python train.py --model="sound classifier" --dataset="simulated sounds of rotating machines with and without faults" --train_examples=39062 --time_shift_ms=100 --n_mels=40 --hop_length=160 --input="mfcc" --spec_augment=true --win_length=400 --targets=["machine", "speed", "state"] --num_classes=[8, 3, 2] --arch="transformer" --norm="layernorm" --norm_position="res_post" --activation="gelu" --mlp_ratio=4 --head_dim=32 --fused_qkv=false --bias="none" --qk_norm=false --parallel_block=false --inner_norm=false --kv_group_size=2 --subsampling=2 --layers=10 --width=320 --positions="rope" --pooling="class_token" --label_smoothing=0.05 --loss="cross_entropy" --init="kaiming_normal" --optimizer="muon" --muon_scale="match_rms_adamw" --lr=0.0054 --momentum=0.9 --nesterov=false --orthogonalizer="newton_schulz_5" --adamw_lr_other_params=0.00071 --steps=11300 --batch_size=128 --epochs=37.0 --lr_schedule="wsd" --decay_fraction=0.2 --final_lr_fraction=0.01 --warmup_steps=560 --weight_decay=0.03 --adamw_weight_decay_other_params=0
Rows from block 7, named by matrix and row number. Each number is 128 + 32 x the weight over its row's rms, rounded and kept within 0 to 255. All counts start at 0. Numbers have three digits each.
# proj: attention output (model.blocks.7.attn.proj.weight, 320x320), inputs 80-159
proj.7:086120109111077182145115059127138169137102132092093065095092122162052149098096104138143136085080114114202138151110128171105187140082136156126159113126157136200174085190120150102141208144152152161094156144108173096065118069153156123176114217
proj.8:172130139076146142149104198132098091100154130144112156164121052086149113201102169127106209161111109123160109119106100093119169113139111115168126138137128096136030106129067178154112116180169105090108098106109112089093080140119109198100136094
proj.9:080169083107148159133066154120153152162144132083149153189165139149111153105057151111167118079081183113133133076164147146151080063119082138062117114108140091161170134125125132140100162123160128124191128062104107165140136114097109161134068068
proj.10:111160102108138152082120064126137094116151103131112142122073075144068105176184203132180121089134084147153173077131103091116144112143112177115080121151111125206078135133151102126154171147174224123129127056088134094140109203176085123093169164
proj.11:097134139151198131088085092184139131162134153112151110104147089052116097165137126112169119161149129118168125177106146077153131168154181124204151144139121077046136120157092091144103121151144104136120221157125117079158188192116106132177121166
proj.12:120119120112121155126169073149092121058114118151180130092098078106175116123165132167129123155113156163106160104103059153079141102152103095141115056168116173184132126125092039107092113168099193149127114120141135147132169161126157114118191095
proj.13:127112143079113096144102144082164145114124128088116128123131145138103129154142142179102174100101119116113096194063114158072104058110137146180138062097133132112144182114144120109112123111104188139070176098185135097099113117092096138137096089
proj.14:116130107115136143165094099159085141078135141103129137100091164145136118175127156065153126036188120153080145119157120182077119155124132134175143096128140111139137072109113105131111140129125178119051187096134172114156110151129125111095133119
proj.15:126110127095207068119109086173136173108132098106097131133198142130142071176128145119142097148143194137132142147116175176136130162188108151093153171056126130146152144135103156087100114175163090119093138161148133108078121090069144160180071131
proj.16:077152141109177073165139118100170144071210179106126116166127143112086103130137097076141144152179171100134203145121070180154114119141095107142059068216159132136092092110089151151122072134132090133169098130139118101157153139150093124178152140
proj.17:134153136164090111143110141151133112109144107093140154149104151091079165145128128121175181091130114152153179118112100167141179121108132081164130180122096056063095093114169158090096214126128088125097136109148133127148139122105177119133099165
proj.18:123116126107135110099082123154108113122123125110076169127127097135142093105156194113075120111138136154134202110147109116069132096079138142122141132160137115114129096116133084136078117129142140166135160189196127117150150138106135119137128138
proj.19:086116124105129121139104139104087115116140062138080116114131106179111087096125129151130126090118096171151147157129121141110164101138128085159131141128112171078170143142140158118146067068154087105141060176106137139179151069054158144118139155
proj.20:141121197080115148101162122075090132166178120157084103108139092120104107165104170098127097121142113106130111159050149125128098137137088145161082115174103150150054129125191077121150134145155099086099120123109157133129092132148147120111155105
proj.21:136102116105116153226119111157182175165141089159144123123100121168091120151102139161129135101068098168128107103085086124058143179118173072153131135122150103109105144143115135153113113128168139119155150153111101142120079148141127102158133124
proj.22:107111073093154128078124091152125112173130143132100099131115128137146115109159144107203117139126174077129081100191142115138092114078088102093114122087107157130127144083105159154153133126104093098157131154134123143091146097077148199166152119
proj.23:159162132092136099081089222079108124098140099094130135108143122121170124110115104157144108161160151193167166145116182083106096164117097132117113139120079183100111089145138165151118178150117110118143143130143110106120094120130102116136184160
proj.24:107152161166127039105128083138074146087085166102110089079146132152064113091119081154104092131154076127110117156170132067103105072075095122103099171137156168160153101138065106120152119151146151151162142115178097088072097137147092149117164140
proj.25:149085109131143073167113119112172089123109104127133146153135147093156155085101171152221120158124129090131071172080136031140141129076098180118100144101070118130103128119176162079095124137151141134114179100154173097139150167133115163140100083
proj.26:110153101151121100125166122072134076134122162091108125173132231166102151115059167086103106128091145124083166108150176141171132160099111178081213099113124133114131148112116122056089095174134121110175142056085168136118118138153182162121190157
proj.27:148153126134117098112158124131094117188146138144104179115135150143090199157105126139139117105124197197171128154181093158139139136119124153088128149093181144164028084119136135161107129161193145106101150116121159133102183155196138143169124084
proj.28:108158143131157122143105143116121103109179068148137174112099149189127156070123166101086134160174061163083155143128135141180133093143164083144143172128098117136104155087202152094168117154150135117111113128131111118090122098085149101123115127
proj.29:117127145114150093150162177204157060169189126127108140166102104114141164114123104078173067073127148157119109177133145095090192112171097166152115048174143104163142164087155102249157118185097149067120161119096196103117152081152139085132123122
proj.30:078140171082109091091094120143121080099137156160156135127158099086142097125057108193195141148125118131148142155159121080085124125057147109145121120150195164146056142097103146094128094137102133104151080096097151117206154148121142128101125151
proj.31:128172133169105139075156170119106110169112143150119115144143130148060077120130139145116190131116139098121129077079053176146192076134113153114148090164130087157139128188139213143120123126045140066147077095113085144126134126127132154140105190
proj.32:089188132138122132093130164156098133109151181094117173064147144141080117123112149106140087121159088163147133125078112196102166162142138062113072103075147113122193087149164119115083120121206114067127062083140145137124133150142143107177104088
proj.33:157095136088098127146075129170145087084166130103123134130114074110187089125199143135148114096114097093114088172127100099136180132124092190132131099115160160133162121078071154158155095152115086122089132097109108131164046184136114111129116165
proj.34:058147124131137128195053149058198055086173112166104094087126110129131172159204175193132136123088144117158155155157171116117199134099087138148119125195160127104149100074143113131135098122156060068209116155137125061140079131131137207110122128
proj.35:096109122141134137148151203128101169150135196097187180097148129079106062140165125140102160160148178170057203121097151097164112142170166148123123128156174115093144119110181131131083213130114179134098137111082177101088143087146132160123131089
proj.36:181194138107150125116126077102121157135110092141119179149100121132110188123124131068138174168162037183168133208149170131111168154088139141147142104129143141070099157107163109147137088146107131121134161127118115115156171170135079087123126104
proj.37:183125161171130090149151146105123080185059140143103191165108144126079170144050165115133166138178163135165120126142147140153130150094114129158117165099108105088063146117103155113156182119121196165172135153119140159116080130123151154142191112
proj.38:125050097215161095161177081119131178151109092168122093122101186067108122102142124134134072117087116115124100153118167112135104117104089130158084118132140125107114149096107133140137138115147123179217186154100091134118204105125120153121174153
proj.39:143099125087128145167121138109130103069061117150087113097130124154092127113133157126103108186144051166098125073118160104126129054118093151129136114117174131156133087127205092128124097152092141132123116129218128111120130145120160151124208050
proj.40:156118069077137097187116167113111171100158108124175095124115129079228130108170126136119173181188127125146090139137199092116167117131146116196122087114080097128174130125164147208151134111134121178111170116134174035181142157160114121099078199
proj.41:207123164054220105115147173110101165154118133135157143100096120084119109116183137132167151120096135106123143127149133064093113139171181078187099115155150092108032059151078098045097078124138124129157115142075078155132134156162080121057125111
proj.42:151086146198113114168132103102151125143139145169124136153134195139169144121139126215107132121123052136119140148160127108174177205181145208153172166112114085091113127125159090126097166094147120163112146139107170173130113115085198181154089107
proj.43:127140153181145100108141146102126144122155099141105145090102170133090091136095144135127111127100083092099080132163116116127135112131131143172131148045150148144180113111091171180171096143198090050175112164099099141125156112137079140102153159
proj.44:140084103064071164129127116144152163120138148110147150092134057176124104108126120124153175151135186120089098123038140115078104080135120140136155105164126123129121163112130078152212136105097118127119131127184136144105166072148156135130108149
proj.45:159129116179127132124157170155102108137070118096073156049117174134167163090108159160127136157139152115159169066150123081102145096119106132129141109139159170104189120141125143103109165111126077047167128134175118128082145113084171146107115108
proj.46:151105109119124177079105105123169145136145233160160083109137123246136194185144093140118104132184118129197121138145142139159133136123113151144187112086136124148174118181073155142143121063113085136133048137154119123122138103096140143060124140
proj.47:158115104133124157146140067100192124147174076094102120130190137089123114082100138125159094145038121124142121117179119128082144150117160112177159177102117107105140140134147114082139109145125104161145144126148065072153133144151114172080118123
proj.48:016132144105202087110094153152115087130123144139100157132144188133155121112144083126072115165198056148199097192177056118112148166149142154185159152140169133110162124082168154154162125102152103120078129129078133158155131083115167124164150156
proj.49:072163103113050094079173145138165090089179154122117152154167128107119102187111151113160146111184187070177153113159122203122134076073120152142148129124131133151143087134087138131130120122145114163104061094113141132131102137107162157162161164
proj.50:118107087118121062144122106158172128141078168132078083111114118173139092093199155135047132128124157153158129121060113149091185145137130132102109106094101121089106104192162120066110109119188162126129157155125120089083143132097129085104137128
proj.51:080136140123152032131117129162079134146148104148164177147122151157180125143147164121130121054134113104126147163104124139068181149127138147156095154156112150149093156181149079184165062107109141114126111112122148117071161140131135068176102150
proj.52:099118128136152159097085108130121121163140145147152121147146147078081098173080121129112161138132095069132130155083075120123109135110129106156111152159176123109147127092151128203130064152159144051109099151062160153211162110112101131109115103
proj.53:140149138133173062113125129150146169134131117086160142142170116126106135158113078178141112109130099150139161173111131113122082175141176068142100166112124105185124129126101116116112131091111115150117157109119148048151113145139089136083174116
proj.54:089087149164115079115148139176117128137114132109137072177113104118162064120128092215123149082070130131113136138114124112179155152144140142180141139165078078103074095115150175124084118118155098127156150143065125093130102117099099171139077099
proj.55:187117107149085174173149136079121121099143147142156151103119144088119146099118111048166140152189124119060135150152122118122106116069117127100153134124161105084198108124114143122073111111116122114104108176132101143106085140121121151212117058
proj.56:130047115072111105148164093107121073091137104135056087166120173184096152160150126138092135112087147156175074114164065154092159137111112184117175151156160139087123097113133137129108086092159119133177149105146128092166097136118166145128125121
proj.57:174150135169179107122129120155117089078134029159079187127123122126159103066143070177050173153128116208128143151135078097168136051123213073119159189122135155127161152135126139123149160118141139103131149163113057191101103175128128086108083136
proj.58:129139133138129133159128095096195120080170186100116094097122099098145115129099115117149099148121161092135135173173092165090141094142152118130117166078106133104089183188083118162104108102180108120165092075103102137058069145110126201162102114
proj.59:078114163143066115100127136136113122080128137108078156096180159095095127155139179119086143126138157086198139109185147162193098118099108194115158134082107175132083100162115174132102162168133172154123114048105175110101075185156096125089153112
proj.60:105072177148107163181101099083159151155108127071097130123060126147058118141144121122147104136146117168135052076149133124171135135112090137106097108155130094072126100106117149127116107102088118063171064145161130157117124103095142167156121098
proj.61:209160152089107184130111148125135108124126125111154112145087173096155065113152128109129156160163116186059139119136114160139130106131071133135121107083089141114166108181100136156119162113160147165084115106126175142144173083109128142164125148
proj.62:136116138164166172138144163113112198099191159099133141177147139110117138170128106050096087106169183109062142110151143096068095180192100112083104114136138121151131063165060112126140150115152117114200134143161175150136112105121134151123097125
proj.63:185103177134063118123131115129079135100186195113124158123114107080076137130141126159158080114145110164091097117130143157152138070107151132151097117082143131133146121154121127139107078127147175194113141092128158173136096134096121111161140117
proj.64:106104156090171162133120190101111116119120147134163169094226124073171125153093132196140179119146106168138081130077140096147040214094079116123088147152145096129149132126169148122129110114156103112147162152098071139118126156100122150115155088
proj.65:154171109145135108131125144197159115122137080143106098136058087120103172134099130113173096170157143126102042209136085137072119118108163184084149186145115099141197122180151118118075186092098137086164133108104080125107149124125113153071127079
proj.66:158151129114055123130144096148105137119111118115132104111148082135120079097101165130136115120102136135149097120136145166108105107138097140126108132141117123157169167132098120117105118149206168165078105166133106151109120129105118102160204146
proj.67:132149164106131152116158051085175069115134144201166154101147112160119134177086117167191186078169110098087087126111168132188122144092088127125128183174142124150082163141153123092097160122131105158088148164142108129113147160106126136126164144
proj.68:120136097130122094128168143140058137161109155133078141157102179146159119090134140141129147160171106188146094098162133148146124120132132143135113099158134081077098157142090128151062126092094168146137134044083124124140176096185157158151120152
proj.69:124091134077128099118128147172107146150148124115158108166150123107125130129137074121136128073111151151097125152153106103138141118130154072122152109173161023131137176092129169122072116120104147122135091100156107136163080175150161125106096113
proj.70:128099160169103156095133163158116111173161168156133113139064101147154127129150157176134095171109118088094091114081092138160121117184094143139122090076104148139052147128113139119121124094103149103132117101093110124104131116097076132096163134
proj.71:068121108052165081121139162140128112105088127116151077127150151084167118092205157149122147103126141135161086091136110142111145125154088058149100075163090090126147117096119111149140088153093118108128101128178134083112166091105157139124142062
proj.72:176159053132138053114139104106081148115100073100083130160112141123126169140093097085136124111143115105167085099119135099089106127142116122091113086148090172112133133176141147121181168103090103109150118126165145153145168110085182103165063162
proj.73:093133130217100130123171120134134109123117096142211086137130122133159136204184091112139125130118198182169109064151112145125112157137125077112146166162077133115217163088118181095177124144080113164085087140154102116146088131177134069116126140
proj.74:116122127082081135115114184155155203136220112099183114150150094122078189145166124176171128135129117091131168130144164126154131113152171116152081168125154074159159143097140154137128163147131158131072147188118153146126124148129107110126125144
proj.75:188147116231149156101147120158123146117080155102128174136097139080090186108121111144157117074071131074130157158167141120105182047143143093133111165140109147133117104095147084142122131162142191113124144142131169155107072173149120148154098128
proj.76:133106139110196144133138127174081113140108178137157111162119121135137115146131110199124185113067139117123112073135125159136139117158093112160098149112156099182119179064120083113084081188126149148101046120187103153163142123148109076113147104
proj.77:115145125182174152151135086108145213158141134191135151150125109118172135172129168117168127170136163115150132134081125111147127142202116142144111105169109135063111220102153148085164131206154094122155147153160159123121175129154123085112154095
proj.78:127113131133124175126089163101119102101126137110092130134098145144195089122136098141109123109068173042130124056101107195114187109201057099135158110154115112182158120094146155081145105085125110149163095167141108140078122141141155121075111155
proj.79:157116126131118173154136127165124137106120170124181165111125083095137164147087151132169074168102139135119166155009153175088160133096129120152114148109107081182167107139133158120119142107080130132113115122168171119179092095114124145087064095
proj.80:159073108168081158088163098073093138113117090115130091147079137159134128101188164129123122162164185134212086141175133073202076125106183116194131147070146120108130115120117153104138145107156128119118224119116109069182074145145048127169109156
proj.81:096104143144115140095135149126108060099161189201124137117118095193107123093107099101143114078132148065112103138060112149079151061075152083104105046169089130108101136124133134095150157113111103066091139132103137172103173083080153104132148162
proj.82:130108096131087186129098082102120107121179116153122135159093089179108118190091098109118192061143138168057106153047096153126191125103115085131151184146101163147125133152089120132133156114147092076124108122111118072130110079111104123094136158
proj.83:154105150108137143063112103152081147137155104187116152118150127061140107126102175064168154154119187113180140116153160154164123153107134108129136167118095165101079119174079127118159059128083163177160160080188127108124114156085091148143133124
proj.84:186114124106150105113144137105147135148069097147136109142134091108111205127128118133170085114143111127165107212112100069114112155118178132166129105149131102117113136118171181182151090140118162108124194088147108153089069148124156117178086085
proj.85:130117164084196117137100132136111129167110134140164115087105097130151144135150167126138112178163112148068106149089172084121096143143129178110088152145148054107183150145114113096091107109124167180094145165204094160093116145134128121171091127
proj.86:145172175141134106133102126088151160133152156101158140140150107086153106132130108135122090155145127107126124108114067147102172178153129176166137117115161123153088105180047146112124123055150112131165116085073146137167118137151068150116061143
proj.87:083120095028097171154149174099139170120186090143177117149182141123165122054170125137196126131132194133144124104137147102118099147164115077149127151148141143112099145072111080157081149158105104096116075085132199151205137107172096156136158146
proj.88:152150151103165140120175143144114130153071125179147120134197115178103185093127118203172094049134086137169152181125117131134169113084127153194119119144178113153111114123160121134098176065113115123128234068122123170111122105140105066125101129
proj.89:102119099069171156106100111083103142107154149143079099104143163086046134108132090115077083137202173122134074179188156083199111116078109068113128130126107163157162145125044076104190109140163151141133105137098113098125126164139118101152127200
proj.90:125097148162170107124144137121116110092117164130109175175194199143065143059075146108177113103125145162084149090079154127105130118128100140177085127093174065150121155131151137115109128194115140164115112127094133121163118122169114144171128071
proj.91:136131148035124075127082175058112143084089136117138054167061136162123109097126149114143138089131042132110106138137114128120128100127121093094123113141122116109087158079151112147112072151108126112141113164115165110204203121186164112173086155
proj.92:129130100093080100146085134175077112138054123122110130113116118082112124160144085085093153120093118090145168129106104114103104142105112115102141125175166135094169135119147090066110113111101122140099162147145148118114127096108155121158122104
proj.93:175130153146068148110160133134193200103164131192158140125114139170132130161166102094116104168114152174160127157191091149102133072131099120120144155144124114072136093122078106124111166163141114177161145136137113138163117160124169131153193171
proj.94:192179172106165118122116066064081121091136105104109096170162137129163147196146124098153114123104142144125125149150189149137049098115094125079170085113118170153082151130119122072202087127112169157147127121192123064102153155129086176106147147
proj.95:111111103094096159157113129096138095169143183074108218113118133103109113094085069101138121154073123202141185114187139147167115121145077129147114096129174146176103087087079172136186081157130157121136113113131119113147075064093093063102110167
proj.96:123152151126074152112151110192135099132134104131047166146124101105068169163110122140127133155148097130150195097088110117177066111098166143066119126127125114185189131118053117105120148097074124142133090154135127118124111109158149127128090206
proj.97:111084124129096154161105157119105150145167122118065105175117101146067125196131143102164123114134155064142128153159138107100050137149118147117132059163152164113112116143125072109119094142167149116171121099144172145121194125164144137072120111
proj.98:069201110094164122177188116138116094079150081121152088094108164153125080124145128071114127094156117144143073119174153122138119068186129095078114120069141148130101176121101065125083140152090171169161135110157180092127171174100107079087125104
proj.99:112184190107133178139082177089129129183130159144150170116105074097135099127158140158097176148160100134117163101073076145126123124151197051112118091153103145078139096095181085148146139136073136169085153157139173070147161115153065119126131123
proj.100:105176108176175123119124162054149138150130078092122138164152146161128160100153078178107110120123092216115117131106141099127111134163091139131172028114166130151099107090099168146169078171121145172156110161107154168133103106113184086125166094
proj.101:154089116124123119087170076153111088083122180091140111155114098120165139175083107117173114095133126159187180146185143146092142107183138122169165175150147133114129148126133131137127101150151146116126140064104156141098111130185127088166093148
proj.102:129208121096179075125128110141104071122125181128136150155068109148115104124121141087170116106185176107054141115066161141126199154101138131123108134146122150189192129107120102119085072117178088181084098145143079058129073124083088150154172106
proj.103:137103104206092110172135162153154075167147135126189112130129111105152101149137134128117110123118184093177168125137170143119149208118137151163144152115092130176080169103171115145126118150117125080147106110063103111098147176184122145175180159
proj.104:059217106190186137121125138107103082116117162125138095142117163178145097150131140078126152160117072114188164144103111161089127076103102161082135107137148158176139153128176145150112099074108156084172074123072157086093123094161116169112139172
proj.105:100083103118174139102132171132092142143117049146095081096148109126116149119166161145148105128131157116140140120089186146163173070137052190045108113115144062184122068093020117100138074126102097127093119100144140157152069150117102082130128091
proj.106:090089192055190138083080104138128113125150040151140110121167135161108084101096124100121155141160139189142084080092113103131148113095125110188151110103152132083075106164145076132141115171136089172171115201132098128166147192140136106158133150
proj.107:140111141107153113117106128126133188175086135110085123123067136125148134122140182127113146113124099164147184124140158136126109120158166071102116107130135145154150200139132084114134131109154113119162167152109159152126156135096106075138128075
proj.108:172129117172143135096106146080072078143099088150150183166163153095107092112079161121115149103119134161104177145107167138116187130171152117192111148113105181114134095158171162129138152172109110093149209129122174108161121080134119128131176115
proj.109:134166079186131102104117085119202089155148138177140152054197112101121094145105120128130126091108146104170156109115170095116125099177149133129116120123131088075140133099091149153134149109142174055148128070116106107141122131153153101096070068
proj.110:120145114099130097167088132122186114153109169134094145094135109108166106066151159127111139102090106106107109155132149150118116181080072110111116119157097149070123145127144123165115091157151152114183109144144131152131151143199124162138137123
proj.111:129168114175168131099124062108129170086160149036111077112074132106174110109104117113163116097108152150174138145141097123128177165103108133152115101159056127105074152121121183123125173148088120141140109159129152116118086143098087092149077120
proj.112:147086116125102064129115159167136132156178128114130104116156165147100079112121098177059140159138133175105116107146117117070167086069125136058149133189083119101137161167142121081140217111123123115134144138068112125091107094157140123139108144
proj.113:085079174177144116147083145162126100126095119116190132065126106131132100122129105148088108157146106185157193141136127176134163121165077138138102111116090165136091144093171141092136144186135100133122105073100152115087117120096190166184135136
proj.114:074074150142110114195141159094094097117161139112112098136103144148109115102139167150075126161158172125167156121079158219110178102063087089094124079174114124114114140059062161103155115147093145140161163074089199114172096087188175085106097182
proj.115:134135144128162140112164159148125155215157140106167125187127078120189126141183157164121110164088149209133069143120124127175190123147117101066151123120166133099072135134126143085137146095113057128150164191108130124132099140172120134133091179
proj.116:091121093137163128127095114113144160162161136108110148138121168157134144103124137095093126109100129073157171161130151158092159136103107141094135171111105093104118167132103148182135121184132115164090107151135156159100090156186153123147105165
proj.117:143079103108174119159107101084141091184088139146175165119197158159112111129081090128175128118159088111122112161083166150135084127084173112136125144120152139156174087216088134123199134136151097216112125140198129122126120110093158132122163131
proj.118:126162118087101119095164162168187070129084123130179106164131131182153148158146136156162128082159148167167100210168090131104094179134123113071146121138123161068171131132139111191154105173135135093133140066165093191107129144117147094120185110
proj.119:120120152071130158124103172087126101181171099142173151073094180193066100158169166085148085126113153093153082162217101090095212103142163103116120130121094136151094115113127141129112149155096137134120079175134107103172095139164132097105181225
proj.120:081146153130110097119152189121158069093161052144168112134106078094149138146154060054123159135209103076157118126144167133147053142165163081100108169147139115154154141077162098055108147115150090128162129124180094124159165072140131105100119223
proj.121:106118104115116127157132118137109100151121103132111116125139119150132166114101110110127086084127162133120106121125109074161124089155130182128137126093085053072140085181125094156188200130113098135135143124119137135117177111135177149051131116
proj.122:129109107122108162174138153111136136164186119146178086072154138107215118140163078190111077109118061116135114108241136097117106154169189141094091147132158117114151161106124112152061122129133109107115061198155137128110105102117119189110146117
proj.123:184169096107083172117101171168087108147094178129086102132121151142098158143097113146118104131131165137156090105172124122120130097082118172149093157105129116084149133121115107147117142159090131131154065123122097084067103198177113157219102084
proj.124:142144132173121156155128119057151158148142142108138079161114075033080113116091139167136154119141157155135139146107157129109113114182153092133120107150091051136163061107120085131130105068156121190078120160136113087218163123118097115083115157
proj.125:122125136161164098145059141064097148138125118121118165109107137136137155144156134133133137117121162127085154166147224085105124082111142117146083167091179173156152128111093119077148091053118149134115104108094166191099117130099123164201084097
proj.126:106138126092109096123159109172083176126133104135150141078122141122113136111132138090101100159188155133122145133175119164106113013120115090109131108170143193100100064120160089187133167119085103074120139113169122130108143150150149111134092179
proj.127:112104119066118182134095090122136145089100163091157157151116170201083150191072090095136097119121156174078130136123101107135136112069104104114150103160149155162116163084183099206152136085123091128124122066134074112134108154146085165163114166
proj.128:089148092062098144118168160120106168135139150150124103100137135149123119139166109156072173104199156164111112115100075123062066151106167069141151142143077089095187166124101115077093143121088120100143105087116084128097093069133101089128099111
proj.129:122178113083162125124101104082135188147134140127146115158105082158077153145166076129147178097160166095163094156074094083110141150157171117126131185143138126062115126144175115133099130191164153133118110173108123055104109122160112167157090120
proj.130:075179129142131193131105081101131162187143106117056091134109094186094132170128127134116115108128106140137158157126120086164126155107149135138123182109115096104087096232104101134205156100133117121116101161150121131115144189091157114153127124
proj.131:118157091136145145071128178187088132114167143129160129144166164074128178101139120053097120112110117060159120130104137136155113142171127191127132094138184132147139087161103149124161097172145172084130057146107146175143129180114117178138149102
proj.132:172080110139163116088129066100099129173152114151163070187058087112129145182139058111110119105123107100114139147146147138143158113169155080126111129145135033118100111168172102113147099181133133101137136127164175102138132105137109158084107099
proj.133:145126151105138075185119121074124078134140116109098175150158133074123130116073113101103146119158098174113112162151176151165086129168158132086126083147063104143160134085149152102098142114150173119101129143140142095185173175066125131058128092
proj.134:093128139121151159095063132095144179121133119129132187087126101137116149150121144171178143156169133162127143152093097121136138144186182120097085206146130130119130165143165115131089187137146106139084089157163162141112138132080142130156163124
proj.135:128114156125136106148079126091125132125185140168149130129110198157143118133128157160139126177067123146120148144081102097152133193134129165132179159103165160045117139099156147128111127163151111087139178136104143167061134136145138120145132142
proj.136:133120139138127158139139122196143091146071181198092126143116128114127108052138129202189113161098094110144144155166122070134181183047113161148111130140156175126092069166094142099124114131128119099100106120173141087148110155163172192103183178
proj.137:125112134197108112132171170115149109109048163135144123134078119128073153124132116050094094131190182125090110162153189121140076152133137131119080059058112161112136164142075175121156155141184103146104122158173161118128168093090139066100120136
proj.138:197115100158099158089125092122081092145087139059122109112163128186156113113186141153135152087123154121059102154126089096112157108119149106136158152123147109112124058130141152107087137125058132164095111145126108158111041107159153120160106137
proj.139:097090127138186123108102148113096126117128137122137139104141106144124129146161105157068108086156106145125128183094120101140161123087168110163103171092107128154121097155148128151150110166095137133103117195081118084179076205110104152098133137
proj.140:134145211099087132143190108096128153132106119145143198099195132109130084136120117148124139130103106127060153151089121153090181130118144108162094164101115059142174131088161154104069105122126132134148157131172148087186130084095139127154115094
proj.141:175200128076128042120150103137126142087178114113145138148149105169088120150146141093056148088164167216119188098095125169099104092109086055166123107079125118095146086069139135143117126116146108148102167096110072122140152145186099115133086156
proj.142:139149174111155144086156117147123077095156115143139125122126158084158175136065162086118222166135092143114211124095127119105094099105103103151193129103111157115116131127147149158128118132120130039106080124166116120127150157117115139119090128
proj.143:125109129134088086089157064120188175182087099141151048142152090040179096079128123131121076138189176071117128123096115146127080163114106133107129153110089107138171164157058161075146142116132069122154096157118104104101113086156122173141110148
proj.144:135138112148119150109096114138091095094078143115143126089122142147184134090089120184137179159135109067148135155108075116111127193111166161139129150105157187161229121136175150076089124135179119149184158175105096194077152121200147159132134128
proj.145:114143170098175123150128071155079164149084131165168105178141163109131128108137108164187097116113172121078171172105081120102105134170180065140104090107179153107090114145142165101120080187105130137124142122173174079080117130183114153138081070
proj.146:136141173109140091122115172154150115109135124156112152074109077147147102137146139140156131149099172146073151164138169176128138148173122109064102144114134101116083090199166118166165101102134097085184168193130128120130100074126110101049094121
proj.147:151108096165136152152145106088123097110097164182159182155115144211113153137158097100166110158153144141164098158196150139181069135113149142119137151113212144181154143148051096133129098120125143116126090133133108112121125117109104187115097113
proj.148:146127074125160223120103136107140113148165132166155143079124157176092168072086083179140141134151045162133117153113087112116160102081180139122158104133123143099140157152126082129117137157118154090067158111108128143061175144161068161093117106
proj.149:081164127155130076139156059108138110099190093165112111120108119152120128144171100165160149169121187104161127080142146131110179137112159144105121156125050149119136115189125117144127166114134140088155147164142019084154102057088105175074116140
proj.150:164138106164097154161131136139174163108110125113134180156087167127082120124089131039124075127145159113040149121154217072116106196097100044128115117082137123091184139114095078148123137119173151163108181115027124144099138078172107100165144101
proj.151:161035063150130165148117155091187063161124116131193109130110090057175153109109151180166180144074128126096112126128121169130167115103184117080159110150124112131122119176112137220171136097113079135159121168130147076134133139141145178121153133
proj.152:132088086150127130183116108108094111058142108158110170108124154158064083151096157112117150116166166107067116133116137164115137077139164086183169081110140071147138156126078144189107127124150129124153169126126158129121162091148219077114123118
proj.153:164132158112132085108129098086069078061134162168090159160149086050133119187109132140126167132099132108136130126083140156182168108122091139132109104120127106130106156147116103092127154124131151180158109136189142115064056141149066111109098116
proj.154:086154066148109105140067123062106154173055118186067093124164072125105123126122173078038159122087135135084207126081168138145141103108102132118136193111142159122078138111137113154146141153176116120115198102199139073112105199146086112175152127
proj.155:105117120199162154129141124159205147136081092144117114156141132117128125159143155095180054099101120105155148104174104121121122177099075119149143152156119136150073133114117112156127135138076135132114130115177099085097143213113178149138082133
proj.156:098163158110139077096120135201124086097112127158097135158136138174138127111179155169066110150152105144137159108177124100091185141084166179123166138116083092133126076071129098153077169105157191177105097151083136146130180183135109135104126221
proj.157:161145176125180093100151138206096109121128154133128180141123165128127146093082120153160144143094082124142126087122161152161129131129104145110155175130164128099172114141121084046137182117053122086029113093087114150111148125122126137137135068
proj.158:101097093153148117191115138164152171146097157133108112191082123146115132167093146143119118072147098146132142174120134159102148126149165121086167155181128108142120143106170139153100126164161107123147066076135194093145121154130118130173145124
proj.159:152119125158036097085164158110145145098111125162117125107150184130173115142152145187053178195116086107141134147156090105160178175111102109151168153128123142139121121141166133134160135140096089094140135161077110149170094105126091154123121109
proj.160:135146097139106088068140142168078111133086108107098087150181059125142075141111086152156132166143148166174114122144120138112103097151170145154165088152126139122073118145066129152138117107164133042140143147116137148133186108100086178075100209
proj.161:143153169122121121088157074189083120106035115204129136176142171135107133150115153084152127140190206071100100131156114186133118090076066140135159129074108138102114166142148098099214141133155131157138148085117088095165135161135117131085116113
proj.162:153144130208151154155133180141139109099120113172137101125130155111129099115133147115142080060136128051099188125081112131094130103117151110076155176144123145141103068086103168160088132070074129142115075100092095132118100104149117137127080135